config = dict(
    model='class-conditioned image diffusion model',
    dataset='rendered scenes of toy objects such as cars, trees, mugs and chairs',
    train_examples=195000,
    image_size=48,
    horizontal_flip=False,
    conditioning='class',
    arch='dit',
    objective='v',
    cond_dim=192,
    targets=['light from'],
    num_classes=4,
    cond_dropout=0.1,
    norm='layernorm',
    activation='gelu',
    head_dim=64,
    fused_qkv=True,
    qk_norm=False,
    inner_norm=False,
    moe='top_k',
    num_experts=32,
    moe_every=1,
    expert_mlp_ratio=0.5,
    experts_per_token=2,
    shared_expert=True,
    patch_size=[8, 8],
    layers=8,
    width=160,
    positions='rope',
    optimizer='muon',
    muon_scale='match_rms_adamw',
    lr=0.0031,
    momentum=0.85,
    nesterov=True,
    orthogonalizer='newton_schulz_5',
    adamw_lr_other_params=0.0027,
    steps=11600,
    batch_size=256,
    epochs=15.2,
    lr_schedule='linear',
    final_lr_fraction=0,
    warmup_steps=340,
    weight_decay=0.1,
    adamw_weight_decay_other_params=0,
)
Rows from block 4 of a small class-conditioned image diffusion model, named by matrix and row number. Rows with one number within an expert belong to one neuron, the router's apart. Each number is 500 + 25 x the weight over its row's rms, rounded and kept within 0 to 999. All counts start at 0. Numbers have three digits each.
Before each expert's rows are labels from the 100 images, of 14848 (inputs lightly noised), where the router gives the expert most weight on average: "colour at peak" is the nearest of a few named colours to the mean colour under the peak. Only what is clearly more common there than usual is listed. The data: rendered scenes of toy objects such as cars, trees, mugs and chairs.
# router: router (model.blocks.4.mlp.router.weight, 32x160, trained with AdamW), inputs 108-159
# up: expert up (model.blocks.4.mlp.up, 32x80x160), inputs 108-159
# down: expert down (model.blocks.4.mlp.down, 32x160x80, transposed), outputs 108-159

# expert 26
colour at peak: white
router.26:520527502506534483527505523475521510533529470496519490534495515523500488450522489516505482450502535502483517522499512469456504466491520523530481518495512504
up.0:490518485468508520468514486495516541547521537511509461554495476491485511474505491513502495488476459507472511483490498503497500498505514478474500499476513492
down.0:510497478456502467467492506482517446536478465490503525533469511493524489521519500522523511474496442489535488474520498530491500505493501486526500506516476515
up.1:511500497494500505472471521522495527512523502502464525454527488481496507552496506503527489542469490509528542441470484491490521519458506515517489518481525539
down.1:499475458463480527486503476512495498498455498498521487504491522475510494436552513475520534534483493503518525446524502531518486486523493484483509505506536513
up.2:499520516520520508490505517520498479551500488516477507535502504499510492462490551503580492515513492480513484539468524525477480507491469507534466534522464503
down.2:496519510523508474485485467520530493513499481528513467503515489487492482520473571511401474475507480528493492540531516483517506465544509499472555558492481500
up.3:488487503488507504515506498530493494478506498532524450499493531517507419489532466519480515524478513512535523518501512518485505460478532532497519506514517493
down.3:508480505488474460510502516529510501493509508555488547491515491480497591511536472488510512482479499498457515503497517502503512538522493532530472521491512483
up.4:492467495493491509501528513487480521504479506490503479503511489491512488522468545496480503480492528489516488475513508526354480521513506474468515511474512531
down.4:501482502489506498482498528509473526501508495487502543503502506501537517425547519420385494522485457496505509474516499523559488493495500493499503433508508500
up.5:530510503484494489503510504499494512510498491497501495510508504490514511512517504511494512496507535538498513505489505522483482507503517493503527536476516511
down.5:503518500498506502509510518513477610578498498519490520492489504514496504438538521486480506447454497497512495502489505524508502495510507506484477457486477462
up.6:466481507482488496484482513518525479531497492478516520515506508504521500521508515496555472492510474518485495487490518407463514504508487523507457517491505510
down.6:527486491502483525532502490559526437499517494507512488495494487493493507462511508468393499548488489488448552500480489535520493492512507524504518529488518524
up.7:515483476522536432430493498534502480539468525495524507495513518467482517501498504521486528502469497536444426475494515489475490454485471532489490514488480526
down.7:516490478533532572455512527554501487512520470502490507520519477509509532511479526471560515542511503484539472470510486509511502526514517505520516496513503446
up.8:485524517509475493480469499512462490518512489508511544540435474484505506458500508499532536500491544518531477498544492494485501509519505508489510505525479521
down.8:508529536476498519472520481505468527496512503484496483498459518547509497548498496503463526493450516474485477511465503488524483497502476550519502495474509485
up.9:497491501511538491519517495503479456493482483484514591490501504510486471554507532526462504453501460502470519526501504444539507494532504479497422493473530478
down.9:510518494476501506495502499539502493486477510489501428497523460481503477547514523509471514530480501505566481523484503470503491513471481485563568525515524531
up.10:480507494504506504488503463470496515507509502512549494499502478486505527506499490500489521565510490514499506507507478510524525503522522486496504510477513473
down.10:502494504489497502494496502500493600464485489483468481482512482494493463515504520469493466489495492494450478520509488537464496473471469495497469441512523502
up.11:511521471506550498479505490487494498504511484546532542505473523444501513505494489490514446497513579528502505530472529492498474489514478490492483513502490471
down.11:479526473524528488485509529499503494485491533531479469511494480538501495488458478502539465482519610498487526536525530480510493524492522497509548475502471532
up.12:531513487503527490534501515513521522474526500538501467561511489535528520419496511523486510486527495494473506490481460524474457514518469500494475509476519497
down.12:486492491494500507527498483530523476489473486488522528497508523502496507546476513508576479476520511491511518470517474482529520455506512493480514554528514550
up.13:473540497496519519485508484467494510486507508487482484455498485515490488527485472500509494510489485495485500486501523527472497489516488539523538510498531530
down.13:533512497516502490495478537461519548524491507480498503489483526502490499478496477494507465529515517520484473488485505539474498494485506523498482545497519440
up.14:489478488505527515506503491506500514530492496532505521522449517495510541497497498535453487516472504480534480526485478502475488487519439484529488499483497515
down.14:486480491512503497501502490506502510551501476537520509519458490495475457510495514478498470475448480503482492527529490516511500520481542483470498478506472490
up.15:504480544509529503492520508575467541492504464495486513495480495510468524515494502556487452507485558511522514480496536518528496452506509488507512513538525492
down.15:499472522515516490510496502553492444462485530505535507503468539519519484500505493503530456464486522496492494478495503519511497532514504492483482542491542489
up.16:512523514511519522473500502506488492506527509503497500525508478530495486484499524529480486494485486500507486486500496472528500503513506516513533555501523495
down.16:481508522501515475477521473520508440490467489516522483504505529509487531550495528536511486503484483505480503488499483514472502508503489517499496534494494524
up.17:508490483501572496500504476496509490524479463526516510479517471502469429482475500518521478505505508474540460470490449490471503501494472444525529500481450495
down.17:489504468476544523513490540525535521527515513504487462496478543496517568514479532495526490510536529502442502490514462518507508496518519442470491513536458520
up.18:519498533509497511469528457509496489504466549532477524425493517475504498577475498438436482496489510547480470466485497553494478513477498512482489539514488559
down.18:521517539525495469471482472499551447476495509504515517513495480507462499482515480550454519536517493499483465480500457443491544493502519534511489595480486443
up.19:479505525500493486519461524494496528511498534521503526419512501441535512485494537542526475552528492457506470464491477484438521513467483487488473527552486508
down.19:501525526510509473503507474499491497527489469510496498501507467506446468506497522467530520532532493503515524483488525574440490483494504531520467473447504468
up.20:509446473485504468493511552508496505508489505500539454488521541476498506521479485510472573497482478481522475506531494503516490497544463451504525471518523498
down.20:488437461481477553496479463496482502516487504469446564518507472548501503481497487515448558490466483489503484496502499495506498531488493485498500498508486483
up.21:488511462507443501483518487515507472509518510530512540536490451491520486509497515514505533545518479465487462510485478494543504471554488486473501533481505528
down.21:482463496500507491507505485484494510512510535516519463492480542502499519492508512511521487470527424517541470490527496504526503502494503488509497451504490469
up.22:498489477468481480510502530505554511476505531483487510488493523491524503543482488503471549536463499502506487467527529474520515495475470477533507542483519490
down.22:505504499482504506500492492483505557559496487489504511511461511476509496474532510449454546528508499481520459483493538468474522488496492501500516504519518448
up.23:460500503515509497489501513489499500509490514523488494467515499500480506513512493517435493521476499480527513464498499493509519495481493485492492458472514517
down.23:530495510505519510501493495485514493517506486517519501499526483493518500462483480485525510505475535510509483523492531523561486488496510494508498526517502463
up.24:485489489510481494486498443513504487487484529510479529460505508489467515585505495432517499491495493522496468473503475427543474482503487503474546488451491471
down.24:503472495486502493503486545482506493500520495503509497490468506467536459453503496506479504521487497522501498503504508507630508531489530491502498532518511515
up.25:482523515528513483515514493487532526486545499510496478533534518481522513489471552499568496453481559501526512505503525525469500491496476491519538479539477507
down.25:527510513506500514513495517483519480463453500522511516485510469507484490505472539494462512477500554505485508508487521477506490525515506502472447478479446485
up.26:511457495499496505512552515450457565484523448522527480458497516517482465515503503481462472504510510512506488531496449578496507503521508485466530486467509467
down.26:515486509505504492484455478442461458496488533504456507484478500462524555471541522479508486505540511472499516528502478522513488480500497497514473497505553511

# expert 9
colour at peak: green
router.9:496501510506499493505539494525490604490518467495533494551491473527482498446534468518500516478522482497490523523496502540448492507519508482529470510505525452
up.0:536510523500473503487511523474511577488487505545500491468519558495504507555517441527492494538461477533503515526496528487507504513458495496467506533533516500
down.0:477472476465536481452485547501519561472451518550495505518489469504523509579553507549489507508558466527474490496530509564516488482524491504531503496501504522
up.1:488476488507513517491505495535497554517498490526466530488447518488524456479442520548535509512508526529547492509501469488481512505503482490442491531501511534
down.1:475512501501507501490447513540476487498483534506523475495477458491532546544433522476461515546522544477463469454492510544516490486499519518518515471522497496
up.2:503497509501504483509475507534534533516468507498507498506528495485458508535554511522468545480507483465526520513474472491481502537486484512491412453481519513
down.2:509485500486500491484523458532468494520500522513511459506525485508480505532493542527513555491488513493496509522487505520493521535500474529517533494468547484
up.3:526522512515513511514502493505503496501484488479498501500493542529492514498547491500507529518515518540473542511550491513496510482438524466529512473521451473
down.3:487497513519492500522499491504459515467492498472485504498489446458510456501574470504485520523537504469533495516463470492479510497530530491501495476474470497
up.4:487478465446484504481459487477543532489489497523461516479527454467487538519489560526508488492463497527480512500499508512488517501506520461464510495484529491
down.4:508479494509489497463508480499522495488467498511505455512540554511500458507490583503478509494515467498514466515514479526494533482459503499521477503518526501
up.5:468508515510530499462424498495495495522520477459491494554508479505494497485470514533520531501476474442489478480478513479488487529520498524442503550519499533
down.5:491483519502482499467494515523504547494475478493535473478483545494536517499529537518454486425459474505488501491549508522517500517540504582549480475490530479
up.6:486466515500492523500508506497467557487485516513487505500500470486511487491509541564508531501482461452485489537531488523569479509505478490489483463527490510
down.6:492498500488500515507516501499538447479500487458555504479508504538503488473549513507520499505500477507483492504513506507521505465493484493489501510499506515
up.7:463480477467522533507528501483523512476498524500487532494474534511495486497504501493543478538493521484519508464556496587502503502527505519481515420530528514
down.7:463507515504506503532530499510502545510498502495510489442546469535475466467577476468432451518493478448504521538491473528493512493504531516543476477496483531
up.8:520497485481491490467487522512529499518517497497524511552483472488506456483492477487552540492518483494541490477490505467499473522501513500483475549474550512
down.8:485502497479517507467497492527499481527475506511498508501487505490517534553457475513504551458506506490451497466479490482467491504513477511544551522492521502
up.9:486490506510511501501535496530476504492516488560520476534473507513480536514461473534489474482534513498497518535533508485508486480544506484492452496468520481
down.9:494504505501491490495482492524495468491488509559498511498483494482504445516470437528515489484548507512477485505452508487498507505473489486490537480509529514
up.10:480496492498502510503508457499493475455491494512483505485512489498504545495530483514462486551497502516550478487485505507588478500519478470482470477476533491
down.10:503502483491531520509521469528451560469483484508511513494495526507475474501561458548475497510486543470483522493513495455571530497492532527541505554512529518
up.11:488503514498503511514500515497523419508504507494519536529513493517491495401472494535498487463484541467502498483536517402454492514483534502507501460549490523
down.11:496492504492492517486525505501460536515509505484507507492511546544509493653468469540530489519474518501513483495515474564482519509510510476507508510508498504
up.12:515501490495526517496489518520540496497516490530488501498508494478516501525519481528475502494466487486500470489455507529475498495479523482463516529504509516
down.12:488518497490494519504500507562499529505510467554500505484511533512507500497532534541441512470497465521481535507496495497477478504528494486558513502501517472
up.13:518474508497508529510518486520487473465515529495500480527517530499510504523523512512504496533510525507501499501507484471595499502492492509495472482503486481
down.13:514507495511482510487485503513525499512493508518515507488494497489507537529501505543466490497483490524485488510514501455587498505527495471519546542498495524
up.14:516552493514504492494493485534477487523512513483497535534541505520503499500471531512480516493492493505455522490536486508479487497492479512492483515484454517
down.14:510504501481495509513506502567494496513502501498516471500529527508504494479478533508516494516494480474531500513488512479489518509519503488533536486502439488
up.15:511477502516476488480477506482517518484514473432477469463482523499502529550522475500501507510492472471539490529475498418480492490535496526499530535497527492
down.15:508490505486518460506509505449506446535467522486488514516495471485474507528502524534582469534472460538450545456504509449515511500480502470509486507480490503
up.16:510504529488504500503485490485515505495466534473478504536501513542507514454455530519559519468491523480516530502537501484435524504497503489483491481492475510
down.16:489466491512487512518498506492497444504536496485516497516489507510508512546470511479423506487503507526514496466503495548509489487486502485500520463531489479
up.17:534517488519470476519487512557489490550501459491502420506501477472512503516527526545525513479502485510471523513475497470519518519499506475491505517503478503
down.17:466495500496499499511492508579499517509488548480521542494474522508489500528527517531536529491492472489496520505498499501484489519501494471484461519500504507
up.18:520540462484524506469542521493435507484496495569507455527486528486493456519482503492506531490546511508474485538503481519494484486520482497496488471486516494
down.18:488488493493536496508479496465464508487485541549503490497493490507507552500500517555485536443539494503486530519505512453489486475480489501508519532508533448
up.19:496499505496510504517483490485483600490488470526505491494500521527477536570512499480460512514508452481525496472550514526513500471466510489512500490505500507
down.19:507518487492500503506500506510502542520497490496507487514493502513471507626480505506459485486511485494472520491521483576554500482531525495507522498527498516
up.20:514488497510490500517509503481529455511467504495516515501505527527465553537462503507533496495506531508510484542490503478491527528532479468508489507499489456
down.20:496512504497501497482489481489488491526500493503533448497484486512513459493525510520458489429502470469521486525516498488520510516465523479482511520505496496
up.21:501455480486525543467511517498521563527531477477504542546486492480541481570508524488517502527488469498514497516514493491497492519528469500491513546463516520
down.21:460521500500464535528498507479484495520523524482502437469505501547515503567508547519553503514475478488491501525477501542499496521479478502511479499515516481
up.22:498498494505491494495490502546470463508495492486513467525483464502501477530530429520507503556502489512482531497517507499517497534511522486510547529471545483
down.22:487501509493525492525496493588441475472514506466488524490511522486527489445468434513493532526492504478524498482500523427490495505497502506522483491502564494
up.23:511476486519491478501476513478523536533482524484471479473529505474524525553517482516477499510499509528483496510471468515462479552484480508508484525454485506
down.23:521498505491500468472486484486505544490495509521481524501488522452518486527508456561530517508494516513528482481467530538451468543478464469449530490479478501
up.24:498514519485507485510481482489516492505527480497504469523516493474524536411496510520538491491481541521486532512491523491407483529506513505512490570525486480
down.24:500497515495505498508498509516488343494492520505521496485507523494498476529488509517454498494491464500521506501517506508512529503519522507509527484485497510
up.25:502514500500501487476494520452504513451539484541514523557518522496513520574520516488450499517509470493540481516472485528574497520495494490534522503488486458
down.25:498491516493505474499494495451472490483493513568493504483504481509499499535507542489471461543469491482491531533477487566567490500487496479486471467473479524
up.26:456484508492498530535525468597480450511492516521498530497524497498462529500469527512497465507497493474479499528487494528497468503485486502489509477482491499
down.26:505496517486505488532476475522495514524513501527520479505512519481473510409478502521497473410515481507520488500508503506528494491509487520467513519512472497

# expert 22
colour at peak: white
router.22:505529506511532507494496532490507524517492466482525470529485489516506473442507479505512472455483518499478515520491528594410484518533529517525435513489498502
up.0:492516523516486499501503484499491550477517483460488461523492488530503539509530476464506467498536500506507536482499528512462541507474495478504549439514481489
down.0:519500507528507479497476491506524462477479496474486524491508512464516461485514505490513479478536512486481549494495530521535452501523491485464446493500502516
up.1:488487531502533494538494457491466539487488512487531487495488489504446456515493462546491491499482447482525512526543488531550557468462505494534476499490465480
down.1:505473549541507513543501548458494501503509493503442503510502473497511560451499437492486527498511500493500483511467469458480431520520492519489527502493463546
up.2:470523515493486506492513506525520548501498531513479524503488472488512465537488551510482496531521509465515513480472502505523510526485498499505476456486508486
down.2:516515511475491500488487527523512612549524467505537500471496535536482490491535542468491485502473469491499517487523512518485501465517519505508497502494482459
up.3:513515504484486522503530511481515533499504492540499470510487508525507491510526544472486456496502486512461518483470509491492494499489510502498497573453512489
down.3:496510521502518451457469470493493526532488497530534501524511492504500531457501530509514448468539537478507541491516523601448489498524495506498500508535513510
up.4:520548448463464523506470509481477515529490517490549516530453539509476503513526534514512523489485531474486480434519489518489503501487504523475480484531481506
down.4:487547428460481482508513479467459502531505471492459479521458458482513485523510516484483511514500540485506474439487502493487483477473504497537527491469474506
up.5:490474501470537519515506500472503527492523529471496492513484503508513528422497519510574475457530437495484500494501490445525498539524546516526489524489553463
down.5:521480494463519489528510495478511527485481470463508501503473496473496477573497533485480473491532442489493476472477481465520505453465456497461504541518538513
up.6:492490494516509474472532463529505513482499480434506498526478537522525500497487489518479518508507497487459481473479511509526512493532494498427520494457514476
down.6:514505519509527538467480545521499497483507498453516511510503471498475516488487473482492534486465520476510502466537496483504512516481497496543479516533502512
up.7:500468503491487469489435519523514487497461522475544489477530445501493470515465478476464535486538479508500454501495455493504498546492550491529484538480502495
down.7:519479501490510548496569502505488519513523464458437511508499543515517504476479457504522541495522461502472466498487449525487510458499465527481536534512512495
up.8:538490497477506518491530494483488521520502459481517498465497481504530510506512504462464491497476480557464484503489457527478466485547452493456495509518528514
down.8:480505480450538485486477495505493477533494528475485501489511547495520490453506520478517505522487465456510489513518469474509553507445527509550515507475541512
up.9:490485517548498515510463456513499525508491529501509513515505485494481497473495467558550527516512537526513477469525489547446533529501491525540494525490512515
down.9:538508514502518515457540514514495501510512475486503485506498512521501518497504473484454514550492502524513446483483512472548498490485464528524482513542527543
up.10:495529461455538520460497492527514489514513477497501485531503471517492466476467474509464521476492498519528501487487488485474499474526511495507511505483487495
down.10:492506479449516492459502511529534511495490520510499492526484533494512535520432474472554510497497506499481496488515484511492490503481489484490492548517487528
up.11:507480493491506488497504522477492501521505501516504499496504507474488502544500474519496502513507505534514501495502520582658499527524499500485500531506513476
down.11:500499516511492500495507497485481507502509513515477466494465481488514502601448496501510487537494473509510484510485490508604503516498512484513475468488475555
up.12:534480520509484496557473515501463437498510476502514506515492515501499524503472526479505506520492563513487516453499515459559518496504466487500464509507528460
down.12:466496498503518514516522485477482554491508528493491501489519489537493481504509509452548503509454529482502530475490462460525489491534518459525547534513522516
up.13:528475502531520450460500478523467488539488514548480521535503536499520521495546485483542495477514473527516494527497445499480454505551501516505521510493506487
down.13:518465502527524539459514510538484522490495489534501466510465480516474505483504478476487518520519486493473509555494446472518541510456503515518528533536511511
up.14:512524499543515476471446480502501478495456545499511547507534449449528504514505522488492476482473467506481503495502481505454544482522509496524483542471468509
down.14:500507494534532531477518538482501508487548465502476454531539536529492522478488525505513483539479460502506492490492492494502463530486476490443517455533472507
up.15:482495497505507506506503485519510622497499456518500497506510521501495513478508500538499509532495475527514504487489481535492504489505490501498517526460478506
down.15:500497485485497506497483524547483357489493514499546507498480490482522501504514524495528524537484486508477498501482489447516516529510502503505478481496479513
up.16:513538503527499516498517494510501500549500498455513513571479523463516477508535520531464505449532485475520548500521494508509490486523502495507446445516530496
down.16:470519527532513483488461484497517528501537500454500469531471470542499516517510533506519488487558473474475537472480512512462491503475491507500508504482559540
up.17:508506509536455456523485511488478537534493516508539489536501496483497514487465475512551460483485488474472491529469490498462509547466472504478477516542487507
down.17:479515521536445529529501476490506464508533476478486500504491507535502500524483486489445457504518522495506494551540490504511487442522523498497486514464482490
up.18:484521497510500475565487525507482466538469456499504550498535515446496511532503488514549472506488512472502474521503541521530471474494516482512535465537505543
down.18:522504502529504510565515496515510490489509560503485497510516480530529486534486526511541469498506485517469467510474543500488508519483498471479475492447517503
up.19:524500484525519496432511475490541496514535465490517512555494491509514481438518495523620525472487515492497476535512504495470509477534491490492514509525486511
down.19:472515484506521515463501515496523492502471552482520479512503514490530486550520490503429508516436525500476476507508486510544480529484539494520499455504477461
up.20:505476467481527524525498516461472566533484482501496482501490481532480520518529520492508477555472457531501529545499496526521514534504471493481523511534533462
down.20:521479461527485470531476492479506498532491507525468493501453525491491469507527562480518487526509469499486526527501517447515527479512528506469542476479541504
up.21:494503481449479530503486506482495499485474523526515505467497472535495519587537512467467489510491519498525487488524509533457500494487509512539546525486490512
down.21:484490511513532521548488511505505511476502487502513509513499479534496465549544528475462454484462532497476500471501498487420516504519529481495498453498499461
up.22:492470494501460486535499503520499525493449502513502504454516500477492486474485480538525482510508508521484487466499493488354521492465506504506492480494468510
down.22:516480493503469509515513503487485452459523514497481540481499486506510515468483461536466490523499487500490513484508489624588494507511509495520521442505484521
up.23:544513481501509529503518482557490504496506505521496499488445538521516471511504526508511524466485501472553506489459517508511507477554485508469415497560514523
down.23:454520476493500481535497510554504500500495480532483507470484481498484537503493501500510529503498498514434495461540525517511506535439540525510556494463504479
up.24:496494513499510464509493514554473482491531477512483474521523550472492474518462488470493534500522503504480522488543495508437512531484485484490541497490503524
down.24:483488512524474530529497511547505512489482524526525509516518468492514535464476520483485564462520503468511508484463506495526492467477508499488491490495542480
up.25:498498461520494468473512521511514509504490497474501459502420518468483504500499542514522514470450527460543488459524508519521481494502483523517512480468526511
down.25:507501483532524544476479459498498493503498505466533509498473466558512470491508538519475497495466554532446502485476486491450513506484493519478494467541493462
up.26:491474480493511481517482495547474552540494492535520513504517469501537504492506540517524497507489483499496510500482508516464464495505475500454477518457466498
down.26:503451490488522486495501496514536479510516497543524494497522509487455502497507542514482489487548484511507501493511521478515533499492502491540531529561490506

# expert 28
colour at peak: grey
router.28:456489497503487515507509515509474510498471532528499541466506489475458460570414495516526495554518490494493501448523484529533505523482475483483526449511490497
up.13:509486516516503497537462495477506503494533546498533471453480495495502473511456486505498495535479531490485516552513528499470506477513474507496450470501454487
down.13:459537509490480493478489483526519489499508551515539469501521486530474506602497532504518492547503488513489497474513509485605518506463515503529494543483514493
up.14:534524488498471525514455565527508485496471480522487510482477539499526532548499478494469475519492467517545511481497480492490509466485502521459512528483509504
down.14:538457509508504494481476526508477493517463473494489500504549521490521517521449516480509486471487538505507460455502534478509525519477473534553505473529483510
up.15:490503527488515479483470502518505483520481539506467525452506526508471506550512521529452518527510473459521520493507496484458450494503478508485487463521485488
down.15:538496528500509521513503497490507496514547510547501522495478464470535522418492491504458474467481524494478479516491481514524450510495466465487489464512516538
up.16:488495482481503514535494471512500480480492543567533480520463571515464469529465501521494525531508490507527506493492482497489487498497506497513491462540491464
down.16:469503505496495520474492464506498508510510526421544478480533540511477438538524501500518485523479492512522500521502508496504486524487524511529486518544528475
up.17:525486491513478496514476493548531471467504533506488478505504465487493456532507540513468533524496477503539489511475496484541490477499523498478496469497457501
down.17:482526492551511480485484502480465491533480537494476484496528508514500529488528498492562476518503533538515509546514497476432490505491491475491475457517515529
up.18:478492476473536473518488513520538491453449548500521462451464515492499493537483505532475517534473490505502515511500512474492534473508508525468472500443538526
down.18:540507504461509489519538481496526499482516520512515502488480507534491484444501500514502524475467504521510497474467499469506491490535508520509492481539525504
up.19:462501504481498496460532469515494520486487556440490509510548471538467504511527474489471503529507501506467492515478509508525539503456510470498485513484526516
down.19:468507508518500497546531477492511486497487542553494522480457480517476511515494530459464505523502496515468498494474492493499528493455518534493490511479481506
up.20:473497521502490498512561530481493467500520493529513515500507532460497467540497539498504504516503514507455498488501475488469505542516504493499501453497524493
down.20:525481498490508485487470494493515501469528471536455520487481472468465542427534469511427529493502481470532498505494494470568492470526491506478547489507482500
up.21:538496455455472489519531505520474488482508518481508499519497518499510504539498538511471489483492479453556478531466479507475498507496486492545507446509523529
down.21:557543560532525465469550544478476493503490523539533464501517468498541498527477482509521492493488502446515506518469532520515469518520477484550472514521503501
up.22:453497505474471520488455517486510518496501499499458507484484474514500517525517491522492478527487521499466458480490490478507480510428481512477538478503560436
down.22:448476470514526508508474545526495464495514509494478489491479468534521527552475549512553534519490477492470531524494508507482489522454483490492510499495470430
up.23:464508545496496535523491503513515460471447537500533480541539484492531530527540472472485489499513498503511497500484522493483529504488494517474487516497434512
down.23:457496451484496554468498491487481519534453518502523473483486483499545496528457525472552517506479491471498505498490471514500546505478487492463485527495567512
up.24:490495479520472474485518536484477528534525492488508460493489486504465499492493483537496503527519528502505512466506490503495516504469519483513507520486529517
down.24:490494525465508496485504482516482488484516501527513478493500528472467509617501523530461524506489502501524510500477526465581509500542443518477500523506489500
up.25:514525521481526526501446535542519501477508514535530510481512512548489454538510500514492506493556448492538476464518486486507504484468504500558505509531450512
down.25:506515506495515475475508496524512499489539490466527501515503528482530488417487475522494485518503501487506475503479480470487514512473492508483498490491444481
up.26:522507456484478486497480553466485501505464502497491510482502508521464534541475515503493524532487518559537484502525496494495484468510501476456515493514509520
down.26:499508530522527499509480550536494491495468511504502491505526545521492524542524501499532476534532480499521494505479479491507489488512494508446529528519487522
up.27:501470477528507489511523501487498505503505504527508476465443543489502468506520494557474492514503515475538522510497508500592521464470480493474453472510470515
down.27:490487501488520495501504493498518482508497532493522478490515517494469478528506516473526491534494484499521505527498488566299524527479473499513509543482511493
up.28:537500476480490525473485507528499483479493498491506486498464463496490477552490519512463499450532514527502506500502491492465518487469507466474507439530489469
down.28:535470557503489508558481497450514491482481468540509525462521495458500511463501516492486501452565476493496508496494490522495517489540508525511503495486479532
up.29:478481493495485490498486491529487484479478458486441515471487470526443550522489520479498462509509472516481481499525478479486495507489485491467527477473509510
down.29:466506508494525498500499490488506498531491481508481498516502465535458520541505511468545514499501522513483518515535529483482507516498507524487510526479490508
up.30:503485500505478516467473511485500493515513518532508481494516485500538475510511460502516512526511426499480555457523518510488489543543504506541468506498512514
down.30:488516495482528513523476500513510501498520522466505471508475483501542482505470538491525494534486570500470443551513478479475482550537490494552468515513478517
up.31:497458475488449524482522486471504464529540490536490495493508494502501493534556504527497500530489500476468478494523512491485481505462527504497473497499528520
down.31:490525489495548530512500471540511508469500492454503485521484497532535489497487514513527531510514487460478516504541484473477507499494532486530503503519506502
up.32:511523475513510487523505480502545483498496493515499534541486510459493494518563494463512491526527510555506429480485434476488490496483444527509519490517494445
down.32:488477519476490509490493464495466504506500501480487513474525498478479495532447522467540514517476493530521558534495573500491496512471439467515504532499510448
up.33:497490497523515498498501530483517468496490494532515496492499549516512518540498520513498486493498460503474446493478512491489514489501508472472524454495533492
down.33:467511457502481501517476488490527479502468505515514507491457497481472498462530531504440505518474458559469442485498528484518520488533513513447516462492497460
up.34:503503495481511495506525469487500488509497467487513453520538501500490499509497471488540464508492494457477509503476524513408488507568507468505479453474476454
down.34:507493499504501496492499510471524459487513486503495495499494510458520489455525497482446505484491501464521488521481510582406504514501478513495529528486491513
up.35:475480460503470511461492498498505489511502551539514538504504492493460470531451462527499491510500500547471491478504472489488485479543534490494550464490509490
down.35:485524545513490512555532478501501497458512552482510529507514515498427491514537494530496480497505506560460510507508501485491504492524526507483524533455482512
up.36:522523497468497494490474491452524494499503520523534473481479520466503471533539499495513501504497499515517542506543483482506474588453506519497527486489535509
down.36:482453496492544531526481529496522521493472507505519526501483562487520525509469527467489510516456520481457509554524488494479503477508494513497506505501485510
up.37:488500495493482453503504515541490470512459511540513508498540516509491511547477501517486500511508500531477499506511500497492491468513515473487533465527562527
down.37:552542525502505471506530507503529544498518471496474537486499472487451499487531477479468500513472469474507475450466479502505498484487505545480525531449468479
up.38:475462518536497495489515470508485493505545496506495500487493505510491550535499514517507533515492512507524523499461512497484506480491512486517547505475465500
down.38:485513490447494493505523497468505511506507511486467482491493484477487553505525488517476470521508477502509476526486485484499480478500492518539523471467533509
up.39:472532497485480495464519480490524509473484524500490543485514471502518513514546513500480535507506538533464475476502476475500462517483489475505518476496466455
down.39:450472506515510502530522485512491485532480533485481521513494453509510509527454489500549463511492469530475521535506519511498457521480490529507510539501532452